config.toml
model = "self-supervised image encoder"
dataset = "larger renderings of crowded toy scenes"
train_examples = 45211
image_size = 32
crop_scale_min = 0.4
horizontal_flip = true
translate = 0.06
color_jitter = 0.4
method = "barlow_twins"
arch = "swin"
norm = "layernorm"
norm_position = "pre"
hidden_act = "swiglu"
mlp_ratio = 2.67
head_dim = 64
fused_qkv = true
bias = "all"
qk_norm = false
parallel_block = false
inner_norm = false
moe = "expert_choice"
drop_path = 0.15
num_experts = 8
moe_every = 2
expert_mlp_ratio = 0.25
experts_per_token = 2
shared_expert = false
patch_size = [2, 2]
depths = [3, 6, 3]
widths = [64, 128, 256]
projector_hidden = 1024
projector_out = 1024
projector_hidden_layers = 2
residual_init = "none"
optimizer = "adamw"
learning_rate = 0.0013
beta1 = 0.9
beta2 = 0.99
eps = 1e-08
gradient_centralization = true
l1_shrink = 0.01
max_steps = 8400
batch_size = 256
epochs = 47.6
lr_schedule = "cosine"
final_lr_fraction = 0
warmup_steps = 420
weight_decay = 0.0
Rows from block 8 of a small self-supervised image encoder, named by matrix and row number. Rows with one number belong to one neuron. Each number is 128 + 32 x the weight over its row's rms, rounded and kept within 0 to 255. All counts start at 0. Numbers have three digits each.
After each neuron's rows are labels from the 100 images, of 14848, where the neuron reaches its largest size: "responds to" is what is common among them; "colour at peak" is the nearest of a few named colours to the mean colour under the peak. Only what is clearly more common there than usual is listed. The data: larger renderings of crowded toy scenes. In brackets: how many of the 100.
# gate: MLP gate (model.blocks.8.mlp.gate.weight, 336x128), inputs 0-127
# fc1: MLP up (model.blocks.8.mlp.fc1.weight, 336x128), inputs 0-127
# fc2: MLP down (model.blocks.8.mlp.fc2.weight, 128x336, transposed), outputs 0-127

gate.289:128126138128133206124105104124128159123197131209072140031088130175139072131105139141128106128129193127113082137115108176170060149138169120110125133127169104095135206139096143103139136104138154130128134083125161023080120192143119116187122098122130111134107113204106161134084152174136107127163141109130135124119122173124090131141128134073111116077083137127128129168128118178167128127137
fc1.289:137098078160188083080099137117132103070130150163112186105125122145139123215173124185134125126101120168121116126143090200130176138152143123121099132085151111129129132121105121152162112133174132143130112127128081121127021135120128175140165106127251042133029127142125140172119170149110128112136158192126103173135130129082150120125142106129134122108161124095157132115173128127127153127119
fc2.289:121124124127115122165189124113075037135061126145131130123133128053059116107141131121109118127108070072175161163128136094114180127120130159125171126128092128127142077129130177135137126138142068103129137128154200214228158144133157143151125182136124126117131132094173126107143071122129187123120111120118128127170129086179129124095155139134131119161129128139107130057117219079106127165124
responds to: yellow object (62)
colour at peak: grey (49)

gate.164:129128132128140066118135128169120113079127132166144130079150121198049078128156199106076128133134140148106155135152202127128129115121087150077129101129130117128120111128190128144121125138137105116182162055153128090162083127110150185070121173041123112128115153173132150125125002131159134093150132179127161135130123086110106066142148142130175134154130148129102090120198128139124104144136
fc1.164:132128126128170120125125135118124129166142131114187191141200127185144016128146137107111133128120130126124127130127196128187127104128120130117144082135149121178179051126128130129119172112130124095137161170122135127136112120129158194161090129024055112128111130171126190026041094125111137134128146128126109156127133138130129108139134177139127136132099123165115121135131141201125063158121
fc2.164:110107145128139070170126131128086123098129127133121128181177120130124126171155105010230109129107171126147128127051128104078228061138130129093143127101116116184124119133135137127125106130159139124136134146101210128129209129176117068120116125185095123122159131104173133114104127146157131128131143172128096087129191144129130167127171136112093127189107113172128133121129183123145112128104
responds to: purple object (84); its colour: purple (35)
colour at peak: purple (46)

gate.314:139130109124131140133136056116124132161137128187128119060120143124061105075144130131083135122126119114127139126136188128144138151124141162130132159178148129050130115131199131161115127122122111094185159096165133105128060159098131231132095131097192117135069127148144178144129126132219144142128125159061233130161108115115126074156119108127200130120124127070100126082129138138130131148124
fc1.314:131129126121163128098127138111107114144131130146107126113164141180149000132147072159089147125087130128070146127121127128179166138131166149092089154129233120115125073133025152140155154154126147130128213129124130114123123091063123200180148201097128077169085132120125147131126124134122113135052128127090130140120128151151144086116116167151113116110123131122129166131131137128136118139143
fc2.314:133126149130122052118115195215123161087130092126135129144244126196129162139124120092182148097117146190121127124075115087075126099144140126126120117159130129125082128131126154155128076124124120151133116152091110090080170121126129114063152127172129138120182097132124120200126119132130081138122184165171083129087133121122090138139142126157060142153127126160114113218126106130145103152054
responds to: purple object (85); its colour: purple (37)
colour at peak: purple (49)

gate.236:105118087146122094148106110132115096151143134153119087108114139144181129138126143056137129205179126103125066179163121110128108138155115137095149128127132124088099079124102134130073066121142145137126100150161091109127114145143130076223103163141165136090144110114118147125126125126133136131134148129137128179131153245124217237130175128142070141129104075118065123145136117086178144147124
fc1.236:136105107114108130132122184085128131093142114090171136099138163149122122127126135133129193099099135157131148133109147130160105126102115127119124180118131145163228040143147081101225125173030129119127071150122157160100137111128140132120170151117122114132126154156165094131125128129058080098130087139143196048193097168126083034142146127134137098137137130157139132148077130125121137156145
fc2.236:145127156133129119088118140134096185111111121128148124126137130149122148124088109125129150115135124108122128132126073129132085110164145141138140164129223089143134100123110143128130139174142092158158128097092096119125174176156148185055097123126189121062102152153153102151133167215118123237129186125014128163096131100217133129092064106137128163110096112118134134109076122154124111153128
responds to: light from behind the scene (79)
colour at peak: black (40)

gate.202:168134133122094115124099123108080121081130142106172130131129074120128128156207116135105109122092149153129091138134088110092120125142109118124129077137144104135091108130128148128126136196130121118121087121129183159128120125165129126141076105129149178101132177128132115094090125131150104167154148155083124122048107113044154131097192089126153135126179202223255104193107173114138139121150
fc1.202:077115150091132133091128131117120129049117096148233148089126128129155128125138125142121128118164254145098122167151135130140121132067090154118145123130144071156088052159126123132136138175241129126127137136123113127141137136130081126116141128130168049095086135131158104138106130142094160128122133123140117102161062119127134169097055137085137162141183161127143184180130135103110149118128
fc2.202:091107128121028163108131119195119132053135117126164132122076120124114184145103205161129128114128130120107207156141111142127023131134120152140157162184126165106126144130128143123123130071153164175126129142168137128111195129121130132098130125130134129120107149149141056136131119118129161123107124120168125045126106037121010124168124181110111139123138138125152129118108107127143122158103
responds to: count: six (42)
colour at peak: pink (25)

gate.234:139118102116128122094134137117205152128131126127152093121128121112063201091086196133147145125244126124124109096157199119128110151103100156210140093129176204129140128124154212124065118111108135129129122145130121131184090144119130133098121170177096121123113130100128129129138138097102136125091059052124162238106149124140136126158131167164132119114154071128115129130126136131121114140125
fc1.234:137128085128143021131103144119175046022132132107143161138113118120126134134184122139141110157107169129145192131152105149086206145129133108115115171110105065133149122124085129113150115117148169106123105073153104121061123111160117078143150122159173109121127123124128107212115142128165125070139137138153034104128121142087110119149158093114106109179193127126139131157172144079127121095115
fc2.234:136134133127108164115110128106137215140147109075128122149135136164107128083119100113126140043147148105084134177127151110171128133095131128098068125141133119126088107149030129131031128128108161166150154120070078158154223106125162128135136090134137130142164142234146126097065123095128108152125137155128224096151126127129060135108139178142131173108124129125128133138111092126128128135100
responds to: green object (84); its colour: green (32)
colour at peak: green (75)

gate.10:164161171124126134136127146125099125129126076126161099128104127124071126084140121134104163166190125124178186159143134129090165170128128126130144191233061138188114165125141134129110120080150166100121063129087118108127126134140130078135107129071149147100131104130100133129129123128082160040122054129182198124140114177080106104179106114130132122125156179116197084147145090114100128092172
fc1.10:108131152126147135155125101128081104155182198153133137143128083130192092144117114142104131121128147127149015130123128120122160166120120156106123099128128113127125161124121152143111129123120102062123109159144197119136133166124134121212122133145128130120137126062037136087109099128181124138124142128103149124107194154073215128046104129121102078141088195137081075143143154132149114134203
fc2.10:132117159115129107114107149110134126197147105092170133153109091121130187141132116134161129217098157066149124130114135133127106123130104114209125134119138121212196156123158171083128128128126142156135025159128104105117134152218087072130123127160130130049145065084100128186128215127123137119120091088121112095103174128122165169128099129119069098138130115128130129129133130119182100120135
responds to: white object (62)
colour at peak: pink (40); white (38)

gate.183:167163129171051180069097121150156141137132133120127082132129134160117163119117176119155128126169130138090133114125255157065111092114132125138131012121121167162106175132141113152115088127056126146128190111127138129170128146124140095165130139162066128115123148131108148076095121090106108066132067080127176124067140131161107130128124137132158129133103129130116106138127127131217129131141
fc1.183:123103139126151130148111112123145139127138083180107250076128174133142157162103116132195120131109152153128127153142064154131076135128101117109101173129138077148072077128134122127128130129188131131121095079177106091057131137140132122043128114179164128137129114135116101131119154128160110136155214216110124125127116125036118077099100031115141133126124130150134092141137149126127124123139
fc2.183:126134145131104143122120073119121171119173127127109106147121128189128110127135111112136126100150137132123133128080104139179147057113169100125114118079147099114122120159055088135093125136133227109187154131111158111123202114128130141113095040122095125119160178218141149126066126127128125174152136128137166108141145159120111120134174255118133139089041130128139163159129103139164130127113
responds to: green object (73); its colour: green (31)
colour at peak: green (33)

gate.173:128147156128134128166144115116136148128248123131133112150120101129134127139118086061127127109180145136171114117118130128127146120090108040144139120127134150144147126111130195128068145116182132050125115137071154118139142116134152116083081110125055190112241097174122133114079128101108162102190051081183116131130169203118110148172168120109127130117127125118117128139137128130133108110146
fc1.173:134122110141121126121062108125064033121110119153132127128122134139087130120119208126142115141126138128138131113135126188099116162192119129096123134144076133080127146141222051186144131125130076091220132100132128119114111160147134130143123110130186119122044162147129130158132137132151113129191143133088186121103152132006130104129128128116160110136119184123118055133123125142120128149132
fc2.173:146110135129134111157185132133136136117180123148096129122128132145111111159126123078150127120057138144127134116060158103112160141072107094128104126081128087148142152110125130116189192117203130129094129160115181111097152135148115106221104116115106136128190109134117169132049129192114112120127109112134109111118139198223159192143133121074124080131061132132049128143169139194137112111124
responds to: light from behind the scene (57)
colour at peak: green (36)

gate.97:127129119148128128180127157157103114114131183133129170119137050148163128097096166118137127134112090057089159121102166137105127124132149128043124123128173051123122122143070099158129085128095074129138152131115219078103128145118001134127169147178126131212140144128106127102140101144138115147129177060106155135086150131145136106133126115135083106126131128139184124107143132145054172136129
fc1.97:117127131129113128106144099171197169081144126128145139082107135117147136122131152115127168129165109139091143144148156144120090144126189128113154093135134134195172129108097101146142142099129124106087116135135138113007120139131124128087135160118203140065128128168107097078143116144122128136111189031120117060086103127121081048210087105130128136127165145133143123139119141224125129122184
fc2.97:128134132117124125086137086120149123101130137098138117167121126114149126183128005129098135163156200167130112163224134127129159113099103100131128044128163141132087091125129134123097142180124121133085121118208147128113141101149177070074132134128131128112129145116153072161131120126103112125129124166091054100179104121116139125095151130084189149108135134126181143223138121102194140110158
responds to: count: six (47)
colour at peak: grey (49)

gate.321:129154103222125134111198102159143137099143177156119070129110151132090108061137086107134140109180082184159130121172124151068161124115207076137155132097102136107123151117123079208131086136141128128115135100083105152184133118104130128114133111125128163161137135133127137114153102175130112093143096147118142167160127147150116127135115125160142130081142163124070098100139031119035204104124
fc1.321:123127133074110125133093191152205128145140041128154128142092162070064173090123129147127127175132102117124131153134137126151123171124133132191128172138128167164162115119132138102161128127082136145128127091148077121095128135133061128129103131129128111098106038159117164242124194128119147124106050128174119149075126123141088123170128076125055127151142118119070185132129130116145124108127
fc2.321:108142130125151193149119091143091126117124169127081127087133135129203099103144140133128129039136089191107123077125150164144148084120137136056132113147126130111096127142129070144100129125137135030128130128170180142135087126085215169128144118136134124190126133127141116015118130128163110114129119138132166136179097135092171114057125127138202122134081189129138136143124129160097168124122
responds to: white object (61)
colour at peak: pink (41)

gate.233:121108150153142172123164133173174172137119129157203115103119127145126126117097182185145136188158089127134167143158130133118100124126072123146154086130114190142249130127158082070146203116099128141113135141059135090106078169151125118130127131112112172131155124110131126105140120117126130139138115117115114133132128150122094111147030122010152094128112138114064118131141119201116098108136
fc1.233:117128129101110168106122129133137137163178131127165100166126108083116120089112085127127112170126117120132116193138118129127127090171135150145129067122128128090091176120048255168044132093139132166129115137121154109178185127125157136125081121141119125127132092112070113128134129096151186138139179132123154207031112119109095143135169136118122184128136115122120146158112123143181123130125
fc2.233:166105127127176062116075158143132141156108124130156122131135119140151146132102083097149170130132132111133127101125087121137114108149132120127174113141180126157165116126134131127163125156104090108167097121084094030107077149162094153000145127134191128101128111149140144165125167156147100214134155129078116151086176122163164113127105001127157140142110082091162121085127142147128150131129
responds to: light from behind the scene (51)
colour at peak: grey (52)

gate.295:152115090138089139095123122145070151110100132129125165162118083157141127126146112166130249014060102168128115128117117137117096115138116130132118128127122181191058136152126122133124096042112139172109074178130144159135149044115142102127194144108128155143137157120110128081130037128087135169120124152134102121116116113105148121129127102161121159132126195165147091132126126180130129150130
fc1.295:124167144150127127087114126155124141106115157116111101165130126178208122109164050160150201214073025150134149107135071136122172105124177109180093143119155152204101156174119120123161076150081188163110150129123111137126157104127107123101154099117125130147152146120148150147133123175064111146142130144134094121135135132101120128068123074118119126122097166128101128128129071057091159132080
fc2.295:151128088173079125104174125100063085176128137126125040071128128174038094125175136149125096116130154127072127175121161130053189143099134111103112158126075095082116136084055200127140171136121131133135171119088098166174170124128161180131129125120121147150146146127128131131132062103157109120129140145082226145102134124128097129126135174165149097077127131132123096121158127102128122132126
responds to: light from behind the camera (60)
colour at peak: black (67)

gate.223:138125091132139052050137116124097129125126126127108050087129143121176145146120077124093175042126184150142123164129120109124159145114109110126092091142127144178119090128155142118141095119141138157144103123100068159190152093132158128125139127122087126137138175125135177081157129129128084111131106184090088139150154100148141141128167124170211101000160126137124112120133141050152113148101
fc1.223:146129124143138125133147118081153122043079112114003101174175176101107125152151121114126089170089082169138111128111121128105138126120136127134112209126128091153130116122113078108156178155150167113098074121102125157159122124156162071128125074122060135100134153109137124202149129109130128142156128215130183128231129122097178113113153127098149108121154139140162112168097137087135139131143
fc2.223:136162130109146100128075137133145145132142090129157028144142152164131126119120040098099141118254177134114107126164119118149144131104153130123115126161170126087050071144126122161124134201078099133165114107087066082129126118143151139078128126126155112126123132174167131170115167129124064168133160140117132158143129214126126121116137121134171157114105091123162134200108085077139122131121
responds to: light from behind the camera (63)
colour at peak: black (79)

gate.13:136128117128146122114130164146113132130136130128129121129151169123036136081105127121127134045083114181154134114123123120093114157130135110140121113127128150025060157125134136140127127119109081091130124129106140192233128128102107135182147077128167136209142124129135166105129078128145079165134116189128123152126127127105139157113112098153131125158200133131121001098122162128078177160120
fc1.13:165140117245130125135171128127074130127111226148114123129131129195193129255126123105130128138112107126135119130078115158121128053136129128157097107070112115136138131113102104120129119162022086128117131086105125123131136125129125176178115135113070133130129167143124142045117107148117128165125152126096133130104135173129133180126130152144137118085130142170152073110151157140128129141174
fc2.13:155126125127111111129127131102090143127143019140121125126112136137124142128136129143107128128078165125129003126135112128149058137195140101127126255155111098119121158120128131131164128162123108136124125022119124118158155139129137121109128133121116128082125115151112125196129134145126145152133129116132135162066138131139144084132131122129108130123129126128084154134122109119231058120227
responds to: light from behind the camera (53); its colour: purple (27)
colour at peak: purple (42)

gate.254:090131134089132118132127127103206135179167136080158128131105065090144140171144150110108139114150153055126107172137139090128126210134130101139136095127168153203134131092126181111081134064126177129123100196125065122082116132132109118165069163124117159062185112124118088149110142121139124137106151133114106094129159123063130174167124100077103162130132081125122133117144144122221066108154
fc1.254:139226112108126135176144165146143125106128122134127076158116147068107127055091068137102172135190088131135148125152127044128211145127144095091171127149195099090127131101079104126163112187113114120125144102135121123136142164098129127133143122121132125127144095151120156135133131158052074128153113056129172135227124170136128125127129064125122097116128133136133149170133119102070191122096
fc2.254:140029110132105123074139136081033138194157063128146117118152145166129130165170122142104127177099152134131090255175090137095102126128111125161078135112061101167129118111129175122128151171090144132130124158117132119136128131150115122141121120136127114128076131125129126127117132085094173130089150177076110169049155148080133141128143144097166159105135128146132114128121117112199097166157
responds to: count: six (41)
colour at peak: green (27)

gate.319:130066135127123128091128111106099121101122129101127108129194125127177125131138098127141092158108111140117128153148099134132128121110133117082128099106184087098105058207084128135147134171151125128167142110142175113135178155130148104116158069146108088238128185125127104145126150139037126057163150131126134119146143196141129046118213127102147131092129100090144158153102052076126132134151
fc1.319:165127127119122133133099169128098127092070105103131104100191168119078128092128149127123123128088128162133152087083126130142050111125135148085096133126128127120149096208140128143147128136096117128167105125100215153146121128128135128170173112128145116190131134128149041128130145087124111128155144128149176124125116137115127127101162116113163130189132128123128149093000105128069139177139
fc2.319:129144124139135129201161116116149150174137128130130162131117146132117128127136131118129141096129109118139120100130132130118133128128168120197106117149106125165153199062092120130125104130119167124101168115123051120125079123141027177143121127128130162076135077148099197126122129113173135215072128125118107154068131141126130128163071124151096133130126126167024106097181216201150080114119
responds to: light from behind the camera (74)
colour at peak: black (36)

gate.61:134146150141127085095148059170120160124123138166081042123131087146201128110118063134097159118146135131130126128138127088077216119100102127147084108159133127118002130135147146150116117083158122136143167127138074126151126104041135128110119147125115162183140127128117143136150032124121131111145100143138109133133152109152119094178136151139163153070148136119109096138185099059157129135092
fc1.61:121143143127157076128127114139124131157173108163178124098068194126127196082119110152092152126137127121118133104166153138109146141025094116238090139181097148167120187142193176129133122124129135113127144109145076110149128135122073129121132123123126139111128081134086164167152128134107111115097034121127082131091131092167114110156097129206210117115163145101123110128176141131147085109125
fc2.61:130129104153124138234177064102129128148129154121063150121120081131118075147170193126128125051132099129122128092131141142125122095142166119138120146124070128141197203116122100130125119128126177111066140100182129176107058109110136168129129130127111167084128127085127130121141112127210139191127109119126140129125137076105122140131115130147133112153126165157096120080182221211131126128140
responds to: its colour: black (25)
colour at peak: black (63)

gate.184:115115124128133117117119135129118154127168142130125137041151034128197130180135164115028128133124182127153050123147139117130073119131119128085104114128106105208129129176229126137130118144150109065170115122134144138142095154121107114063168125128136161129166130118083054072196080118131120091130129127123128128117158100079145092098110133128129084182130148188124128119158128125154126127144
fc1.184:089135175131151124143127131121150172246137126128168126143131123141121101114123128135138140129109136115126044108101090115145150095093076131240114098122114157128119219134229128082127182131074087124124112134117128183192148111120148144133082094093070129127139127098144129132185144127133141183093145129130081123110137099125112127099129150128128118132080156118083130066125133110185071125126
fc2.184:123229129128129131192155121128135087126130165141128083055055127131104047113105128126127107124255140083116176098142155089124200177128131133110128139092150108080136133087060077177138146142143113125129198128093107146128126130135119204136110136107147127140175137138137158095120141139169082150128140127088172128119166154163128128127103116118120128126126115125112141100137140134030128125129
responds to: its colour: black (36)
colour at peak: black (77)

gate.329:134156189035131108132127185115125054131127105141149125123129102118120179036126114128129128127160127098130134152122123104132130140033150131126159137135160130127073142118109134157107103080148094087143081123111113014140111129122046127165134141161143125147135097154096208118126146134134102155095117020173132128149115143126136143179152164131127142130195107127177140112131116118078126118118
fc1.329:102125118061140115095128119131180078129087091147126127026109159106142131152121093157121148126151159128127132231144124118185049134094108120130090121127135146222188121126131130054142124174123129141082096132133130119013124093148143119133130148127115116129161112116126149130155150135131156188116200126132107096133120129130096150136078121120196145094132111132109172091129150116172072123114
fc2.329:196092025214113123060128129080114136120128126093129148150148139119128131136144116138155073141132128152172066160138093150039195133137140078137129097064118138136144137122106126150157138150122116130127128148080151107122126105189128118218103094142162112130115132128121126132135145135075192123127138135072107120066144182132142166134158104128129209109143127095136110125085060113106128145180
responds to: its colour: teal (25)
colour at peak: green (27)

gate.57:122095146131124127128134129144114150131145028210132169130146167128091105125143122099125191096098129158125137137129069120126099126126122107135134145230127130135062132147140128084129150072133129100128125075121095128127128139067131129128121073099217146121126054184150124134128111135122127136133123188134128127179053139067090187132114067139181231160113148119133113129152125146141143128112
fc1.57:132128111128108115129109075129167120123070128129151043198129101156176128142128124079092115179201130117129081141149124125133100051138125155126148142132139126148188103140127084136096104147160124149161142152126111128128123097128128118110132152082005152128129211139076118005136118109095143112160150111133147139125149140142135103169123156128125114074108098188118127125125058125134125157182
fc2.57:159010116128113125090127129128095125129127099154101211206143111154152120131129158107160089128081132119135098191106096143129102089179132135113111118124147075142126131184128178127128129128103091145139116129117168060134130126137143117137123132127124087127110128153073127126135122127140220125145238124134138071038135129113128135139196132104096175122122140127116121102127041115177126145151
responds to: its colour: pink (31)
colour at peak: grey (48)

gate.224:123165174118128095065140141144127117056113124205123137067128131129125128120097123124104109119159168152125141129168166112099118247109131128016132118230124105123122180125170124198122138095194093111122108106176178091116123121125180087178130134122143128124151095129094113125107085137207119085144144135152140110103097126126118136139130131092128142144132163121077087133127112154125120129175
fc1.224:111144124124126128128112127150137088100127201127111118083121103109159128130122129143125142118157135105173202126122130118127126128199153182102128204129121070025047119167111057167144094125095125141145117119124124129116133162131114125084133144129192129130129126127128087222158120200136102135134201200128177077107117096124124084089109115156084120127129128074154127131127133066126187128104
fc2.224:106145141107075229170123113128128134203120129069090128129126165079185237117120153124074148080139136067143134176113097125155045097156184139127157191208114124126125121129096130112084127100048125075119099128099121135129165117130149126122128167172127143091098111125136077105162125128153098149081136125121150136143075125190120130110128125149104134108126146117169166128113125127140167117137
responds to: its colour: pink (30)
colour at peak: purple (43)

gate.51:138124122187129127129135105129134118093109149135000124133116110140131122180127127127111124130051095151124143152142128109122163122121179127040119118123130141180091119092129184125163127143142128187097100121142140170132102117128206089125138145089123142120124139128092104127145044188148115135187188122083132119135126129105164116127161036129151089077140154191141074123165132117130154113171
fc1.51:161137146089132142097112112103097128111123116128099145128133128188200132181120115155122139096134128206087142125154135123161127212075146095102142062142144139198094059128131193134107126120181133080119101140103128073128108114139198129121173158096134106108132145146127049128124128154093126160148144130125135096156092111126144126082117008133169120136096160088165160125159183126105181124154
fc2.51:136111130181091127081150132242095152109135146145140095110121121157129136137114126155138195096089106129127175180082097091084085048095073123129128128133128128128049105147141143142128107104128109132126118137116129152151206130080180134061145109119109164154136132129121117105175078128096149128130144165130121132129118018240109106133129129182147125109154151126145101125136115125124174146095
responds to: light from behind the camera (67)
colour at peak: black (36)

gate.181:140139089154088144089128058196151106106080124170134149136120129151154129118101135130125138132176130123063135124125180117102128114069108160120137064178124123127111117128098129198124105129137100174126140132113148127136136061131142128131171153128117137145125128120080127040137041101131127151119152028129096141131127108184119120162211153130158162058128137140129062143127063146116126212118
fc1.181:131126134125127130149122127134105140161143064137119119134141161150125129109171113130128123066128136217128117160149055164128120124123146145115104186128059095129068182200126057143085180141127105051117110096139130129137127098132146115133135102138173122163123116126142118163132129097150138144151150238152123127110094146084115064114138102115140184165129234128106129129120057125121129117203
fc2.181:162122119152086130064130116100110168109130129115113073128137136186162104127128088124109179102144180139107073195127124130125126108121177115127071120130138092128087122177059098147105176149043108050129165126113152119127161088114160146115132132121129135117130171154161104117132104129073130176131205114086128126142128165128120119128174137087163199087110148124181119123106032143130127171209
responds to: green object (88); its colour: green (42)
colour at peak: green (70)

gate.261:123139107156136130076097108165110137117122073186164136119090128134078245136136183122177082123133188134120095122127158177039092105126069127120134094127089126127089189123155129133121025192142132150134120127081137086147129174190127129101115119183144128128112098140110125096119138107167117071125142181135194129117126152123053128128132139129128118136128130128127053157148124129136122100126
fc1.261:131137106083158163128127138126159095158120132110133127137130190104131112093132129225041114128083185122127126136161127125134133235140153210127095132167140115086173128138116127096135135117098127147132157132120135119129109119128125209183134128120154049143000123097133114156158152110139155145086158129117134144111054119157133123093102161143122141081136151058103172113121135124129117129125
fc2.261:130129104137099155122132118103124128123063162126110128162102132035124236108094126135147147118161073090187134154161122138124130131167126106149196116129127172162125090131098108127085033155094128136128107120139121187126163125172127074113171138177176151124123148129133116118163131122129112128131120139032127118145138113116130117103081085190098141120207118133203123131086161085091182136121
responds to: purple object (68)
colour at peak: purple (56)

gate.271:129119113119140132114089161209128129083011127118129176178156087114148164162104143129156128145066122155128128134191112131099083123132109215124130086129115202200098128142162122125126090131077050157114071132184131137127118069160141088119168171131142123129099129099090101126182128127098127124128166134135057111093126104117132128103112072174115150180183134164131128127126128128131128127148
fc1.271:128133130128112122128171111093047126154212127128113112069064172137108116135157119125099108080134125122104190115094150128172133130127171075120142128128129016038162126090064152133130145122190169056130173125083119127127139143105166183139063127131129129125140128131140131084057129123188133080153124133118229144144102161129128133129115130123134078107111120118135159129133134136118126108134
fc2.271:151035129128146109164132145154167125083086104127130138179152127108129146158128133122128140112119123129212083128136106081101128136121119164129128091130105234181120132172200092124143130123103072146099073128209142128125111124129128058170200133117128129123126114100126126130180128129090135114087126124165000112123128114134118134149148105128125137164155128128117128078120125135142112140173
responds to: count: six (43)
colour at peak: purple (74)

gate.325:211131121121116137142123171092122098129138070128132169115143158148094145075135124168128118080096096134106161102091129140129124120042123096127129156149124098104141128159102150132128166156113116079118130032125130068126135103132141130203205101132143122108122118189123085149130137123096120086133057123231194081182110156194080128125140121164145140173190127110143126151131116155093142135125
fc1.325:041128159095136085121119129132136123119122071112169007141131176101125132151119092113125162239169136128111189138137111115141067128129127134167132180149072130147168125139143116110137159126128227106142131128130048125115157151176130127115138110109104138060135111130128139172144128103119148153074091132140093149168128135127091147138126189111164112140130063123124098127100144099157090130078
fc2.325:168142103138098149145149159125106070113131122121103145121143143141101126128079148131127043180184153131133129156167175129076142186116123125077122141115086105122115139147100080151115135127127048117126142111129169121132139082134138074220142149154128129165134133128121126084128116134110132006179128076131155114139132232133116140128137126128105193129128173116105129136126026126086127141170
responds to: white object (60); table (30)
colour at peak: white (61)

gate.308:169134078165068086188101126117137061132144141078128178161148141183175103136175164118151163080078116123103135127096169155123159152127136043104076121119146065197157119136131093129172109140067114096140146138183099121056126110141132159155118202119153128129132158134126133089126109094123129162128155166118127091093136070124140041155142105195128139124130117145186116132132128127079134163120
fc1.308:077118152102172134042130127145117209179100115178149071114106129087097157117142120160117115133132128140128138173154107127131099127147129173163140128136079221111145147149125186087105159127190192211129088147022123149165144157124157123128138083138093127127121113113129066134146132127124128063095124112131136138177106146128075188127103159081166106127130138096062128112136115108125115118111
fc2.308:124133139121082172120178142131057136115131128127121129104088131099036160109108125233128126129106139128128149152153071141133061166156096143172168217127077118103119160121104108054105143089147113186091127103127135157181208107128180126140114156129101129139120130101117088121141130134135195119160080112129165192103077110187131129121062153132079127123145167123105140149124120115127108112142
responds to: count: six (43)
colour at peak: black (47)